config.yaml
model: "segmentation model"
dataset: "seven-segment displays showing three digits"
train_examples: 97500
image_size: 48
crop_scale_min: 1
horizontal_flip: false
rotation_deg: 10
color_jitter: 0.2
num_classes: 3
output_stride: 4
arch: "poolformer"
norm: "layernorm"
norm_position: "pre"
activation: "gelu"
mlp_ratio: 3
layer_scale_init: 0.01
parallel_block: false
inner_norm: false
moe: "expert_choice"
num_experts: 32
moe_every: 2
expert_mlp_ratio: 0.25
experts_per_token: 2
shared_expert: false
patch_size: [2, 2]
depths: [4, 4]
widths: [96, 192]
label_smoothing: 0.1
residual_init: "zero_last"
optimizer: "soap"
beta2: 0.95
lr: 0.0021
beta1: 0.95
shampoo_beta: 0.95
eps: 1e-08
precondition_frequency: 25
max_precond_dim: 1024
one_sided: true
adamw_lr_other_params: 0.0023
grad_clip: 1.0
sam_rho: 0.1
steps: 6600
batch_size: 128
epochs: 8.7
lr_schedule: "step"
warmup_steps: 1320
weight_decay: 0.3
adamw_weight_decay_other_params: 0.05
Rows from block 4 of a small segmentation model, named by matrix and row number. Rows with one number belong to one neuron. Each number is 500 + 40 x the weight over its row's rms, rounded and kept within 0 to 999. All counts start at 0. Numbers have three digits each. After the name is the row's rms in percent of the matrix's.
After each neuron's rows are labels from the 100 images, of 14976, where the neuron reaches its highest value: "peak on" is the class under the peak; "top examples" is what is common among them. Only what is clearly more common there than usual is listed. The data: seven-segment displays showing three digits. In brackets: how many of the 100, against the usual share in percent.
# fc1: MLP up (model.blocks.4.mlp.fc1.weight, 576x192), inputs 128-191
# fc2: MLP down (model.blocks.4.mlp.fc2.weight, 192x576, transposed), outputs 128-191

fc1.575 085:458499439496516485615492520453517469514436490394575529457504508550475455471502506533494496563522456503521430490524540431495498519444458466520527525523453525460493466462471535527435529411535476
fc2.575 084:554511484540546537553465553511545452516465471521530502531480483504537468494573692432442473453484483488519495484430511526464528485552500491506483456521525500446504543481517447543536477599320416
peak on: lit segment (60 vs 4.4)
top examples: dark on pale (100 vs 16.1)

fc1.525 100:446488503468502485563507523547483540526513536402544470476525559477532542491489469491464396453466528558518473488495472411505465486570479487462524500505477565519499458528505465529503522479541499
fc2.525 101:502500457523489523472486447501548509554426527504497485485497527468502482597441489472452566471492444504449331494482494482525485523508496502491480498497461494539501540532489513477550467622317470
peak on: lit segment (40 vs 4.4)
top examples: the digit 1 (57 vs 27.4); white glow (47 vs 17.1); amber glow (39 vs 16.3); third digit: 1 (39 vs 10.3)

fc1.203 099:475465478433483513476524512558466521489600496486519480463482539490586553534436443461484508517516452542542365502552474482464518486470483524521439504489490511482484444510559519539564479622458487
fc2.203 100:500476466513469467571537494490472574474523518496502482512513489480451540505463351566396522502494598496535576502477507453504492518455520515513475561546450489494487458507524529440521488525497496
peak on: surround (94 vs 58.9)
top examples: blue glow (48 vs 16.8)

fc1.558 093:492573462490515482400485519525511462532494511482624519510517496480462499477496486492517442549468509494478536488523557508520517420480446492489487522524515496524501511518500528513457552402535422
fc2.558 091:469465464520530498465491547495493499520409525508538521516493580531520492484572589442493485469516432488504450513504494503530511470508531511455406542472461486504523453494488541462477483684367484
peak on: lit segment (62 vs 4.4)
top examples: dark on pale (99 vs 16.1)

fc1.134 085:472506448511532509511509541493467483533462520415622533485487540459454502486513529527504510558524472512524497499488499453536528473501450428443505504510500541508485441475508519573520560438567488
fc2.134 088:512467504562552552510487508506545471482409482511516511524495461461559467592552553424547471411463505500498430517472487502478496497532487494449475506524555514492499511498506513493540466685341483
peak on: lit segment (50 vs 4.4)
top examples: dark on pale (100 vs 16.1)

fc1.492 090:541531554553477524462524496525468432495488498466541456541489572536494478475464452454547517540515486525503469459485495557484492472436441514472460462497541503468483498511499476553468463451604480
fc2.492 093:529398525397454402552530490525535513488451536501519530399466541558492492471509578508382450488452461478585390517508531479491574417507517506528562518483516486515536547516504489528472505537546523
peak on: surround (95 vs 58.9)
top examples: first digit: 6 (26 vs 10.5)

fc1.183 103:514547432468513498541482504545483460500497500479460521503494466512429498428498390493527569554470518523533453493536475592464472509521539480464464492495552523485568398509520501488418509410332504
fc2.183 083:518477471547509464515475502475510470425488494508495493461488467520491568517483422538576475587518479518461439478487510517435560500515479493525548496457487498528450427481470527483473475494471522
peak on: screen (100 vs 36.7)
top examples: blue glow (56 vs 16.8)

fc1.333 110:509515549500560465520516476435503521485455503444475472511472504488521573502486573529415482439505576479505620482493456453518480457398395558476583541525475537489510424500462484492536517588443464
fc2.333 108:468549490469328500526484512505506480582492499488483532466472566590495512475454429480440433503531378491493477492525464565499445496478463494485529479434461486482482489513511557518513523475510501
peak on: lit segment (43 vs 4.4)
top examples: dark on pale (63 vs 16.1)

fc1.79 102:475485485486512453545475494545466486466512540510473550526452525511512479485450418505487518601465448463550443450535492551459506489492474508509499495491536462481561416498523512480486492558413501
fc2.79 094:481526459521485432478512479500446494528508490520494497476480487488462550518492358569590497552512505491479457496492524458489520517495474489567565509457479526528483476484500489500581463504465495
peak on: screen (98 vs 36.7)
top examples: blue glow (73 vs 16.8)

fc1.26 112:489592515516587430492458619501502499531511508510464475456499456517498534432556505534489516496471423486515523550475499530514495454525455465545539523638497459482509523503523511568397541476519545
fc2.26 115:500538477516475517507512541499555436479544497505506506543495547469441516580463681481464443516465573488572454507548501563431546517506508492499516483477554497500528526471510497552468492527534488
peak on: surround (96 vs 58.9)
top examples: green glow (83 vs 16.7)

fc1.565 074:500557529522480499449437449488525477455478485504540513491519479474485433513502520474510452523469477541478504442517507531532504414523440470439469443541511529502560498502518470502460518446476453
fc2.565 073:471482510543509588492463524513506546493428572506528498446509563385528515476501527509447506416495497484530420527476443505505491492508499496428562529460448496483540479498516522433483504647352482
peak on: screen (95 vs 36.7)
top examples: glare (61 vs 30); green glow (39 vs 16.7)

fc1.180 100:506528437494531445477479636482603498450513478534506489391511487508478527504463503497481469487438443485504385533511499494539529502546533495515517456555508505509497521564500507598496495573539493
fc2.180 104:526505486489481511528536567499474496512523489467508510512498524450472500534467559532394480388545548517530488495546501478516524503424508519476498528491537511478511486478512447537467534553549500
peak on: surround (99 vs 58.9)
top examples: green glow (80 vs 16.7)

fc1.398 100:522405504540459560468535455523508495496493489466597542436515481549441476421476494556548474558543417479481520489501516472490528485471465506526515479400502480503477472458503541548434509419609521
fc2.398 094:559460479553584488559525587498524433458447459520509518520495478488556543503597650478499463505443515519590454482477538491454522493480517476499467549513550503540501489500502493522570486606511482
peak on: lit segment (34 vs 4.4)
top examples: dark on pale (93 vs 16.1)

fc1.306 081:492520486501535472422477531499521460509454511468629584479479527487503473458517511498506422599455468516492493459524541481515539462486427500454455505526499492504510486520448507529461549356550451
fc2.306 085:506483454544584544495509533519540466518412519519538523535486575477545516497612647488495513484491505503509398516485480524504492508523537530449464521480493486482539533504492521483457485705391475
peak on: lit segment (40 vs 4.4)
top examples: dark on pale (78 vs 16.1)

fc1.21 082:469504438464536495605528526466505494477424514393558560440512510497468476463497532548516502557513488494520441474486498468467502529442475470503528541515480504424507446458478526514431521419603501
fc2.21 094:552518473518576533531477552519498433512475485536524488516472462482523459504573659430455465438474457480531534507422514537457503445534501477467468448516520507463481544483505445550549481597313432
peak on: lit segment (59 vs 4.4)
top examples: dark on pale (100 vs 16.1)

fc1.574 098:509475518478483376532498615483563490529543499449564479397502518506453531468564550538518449492456466495511478494487474446549521492493537505513536479582475443527495532547505499559544529576496515
fc2.574 097:520543493545445515546564575507449475514533500497498518548482549463484546483515587512426470458492556513532445507523480458518505481492533507486523512467529492461484488489487526564508486448529522
peak on: surround (95 vs 58.9)
top examples: dark on pale (84 vs 16.1)

fc1.384 114:527516496426562528574532498424447494502487523429510456511488526596545492501499441489453524489514588503498596476540508469461504470437447527501477484485520456463522404514478499588456472521475481
fc2.384 116:529492504590450461500484493489501510542491488517504508461490572547466546470514524476437440579553425490530465474504472594490453568473471469492531519483505468500482511493536500573502522446510531
peak on: lit segment (63 vs 4.4)
top examples: dark on pale (78 vs 16.1)

fc1.273 108:424453531584467613473534450535458502512532556498459505484482514489525497506519491519505557517576432533505500468523517412520497442468457495497501513459487455501493490504489548477450484474520510
fc2.273 094:474527476457454479526575525470558443553519507501505478473530550532522486490540597579378521480515547525568430490497527563520497575520546447486419505563525478455507475492514481565544507582536487
peak on: surround (95 vs 58.9)
top examples: green glow (46 vs 16.7)

fc1.277 103:497465441488485541491524472499554455477508494449540502456486535502495436436476443517517507507533456483535460484467549448502545480446477434477492479483457472492517528500476543524477500541656518
fc2.277 109:596463476497518510566550581512549471529513482526529495444515464535548539555543602533417474425470511518526506510493515503517582557517549468514424530500480531511510520474494443493541503570481489
peak on: lit segment (43 vs 4.4)
top examples: dark on pale (89 vs 16.1)

fc1.95 112:481482482582482480437518474460566456473500492474492514488481495443482520506497526507521438431509486464512578520534463527475474520527479527467566493547464477493453508526445508535521523673440499
fc2.95 106:457489524372415525549521466540586524537501522513482522458514537581551491470481462492484504477497519507510375499518497487478543415510520512456524444480462517496556468514517534519466479499524569
peak on: lit segment (32 vs 4.4)
top examples: dark on pale (85 vs 16.1)

fc1.335 107:474460408452514506477505518566488468477573501451546483467504519428569550536450416427478481473508433546594318509561482510463549491470533528526476493504548503499482444544533507548511479589481505
fc2.335 104:546469480480482474517528452490433587475484549487501495516493463503479543532492361512431477470498621497556511499478478435482518517486542477481496520507478501526490424499520506427506490513474476
peak on: surround (99 vs 58.9)
top examples: green glow (41 vs 16.7); blue glow (37 vs 16.8)

fc1.331 111:500496518494536463563514482399534527514464505454467486469485524485577522515560574547492480407484591484485644480465459478527460488427474520534600519540416487450505414504511517501521488618583428
fc2.331 100:493551538545501530527472483502498550512511507517508503532496536574419490459565436491505507570600442492400515442533467603538500535529460460460477466497498469461477517497515496576490501439459464
peak on: screen (82 vs 36.7)
top examples: dark on pale (95 vs 16.1)

fc1.133 092:480503458514562501471497519521503502441425510486529491476535481509579507498557433510403448471472440552478606543527503511495533490549462449444507489463487549481514577519457561538492487421360497
fc2.133 103:471448455507530503547486448487485530491487511508487503505493499541516472482511547512537443541508522514462265499518515523511493491472528496521549441485480504512522470507493503563471508540580507
peak on: lit segment (74 vs 4.4)
top examples: white glow (36 vs 17.1)

fc1.317 096:541511453547482501512474483478468470519513493504479490518503498516451513483497449507651521527549468523474481493525511561537487552554495497507483486522516525465487504549435476540467525421649470
fc2.317 110:512438540515573484531479516488474497521484531527496507439512541482504531520499521544549522542511541477582500509542520447496520487479519536507589601501486500503463519485517405463498512509469508
peak on: screen (79 vs 36.7)
top examples: blue glow (55 vs 16.8)

fc1.88 102:532493554537498445535540535499537487545612496460505467438480469565518554432521495571527509534481426508434549524488492460520525487482501516554495458589465480530517554517457462569470564550459509
fc2.88 097:549479469449388515488513486497497429513553562517481520505488565472522519508474521501463507472516564525503505524541515531460521520533483515556514592498464489482535466515483532581463499473491525
peak on: surround (94 vs 58.9)
top examples: dark on pale (86 vs 16.1)

fc1.93 096:516503556463486515502523496515526534506497511517492515466525464434523522519480559489404504458527538495545550519486511425498465457499504493589555502533448495523462488461569561461549459704550533
fc2.93 087:498547525496494459496479490473501501510494522484474491553521493535453480503461442408471454465515484511444535464474472585511553529535468447460328481571491548575511491490505546521550459481382443
peak on: screen (93 vs 36.7)
top examples: dark on pale (92 vs 16.1)

fc1.140 109:467494463548576497506514438515607507572490497463556500438504517477523542523554494480520455607516516545520452593555515471574463499489563528460516507422492547417467509553501481536434482503421514
fc2.140 112:513519476377475501448540431505503511548498465517494491532508501515486516572466367440483504520539539516455529494441420479549533450557505531508525498456470486496513470531516505421468499480592496
peak on: surround (100 vs 58.9)
top examples: dark on pale (41 vs 16.1)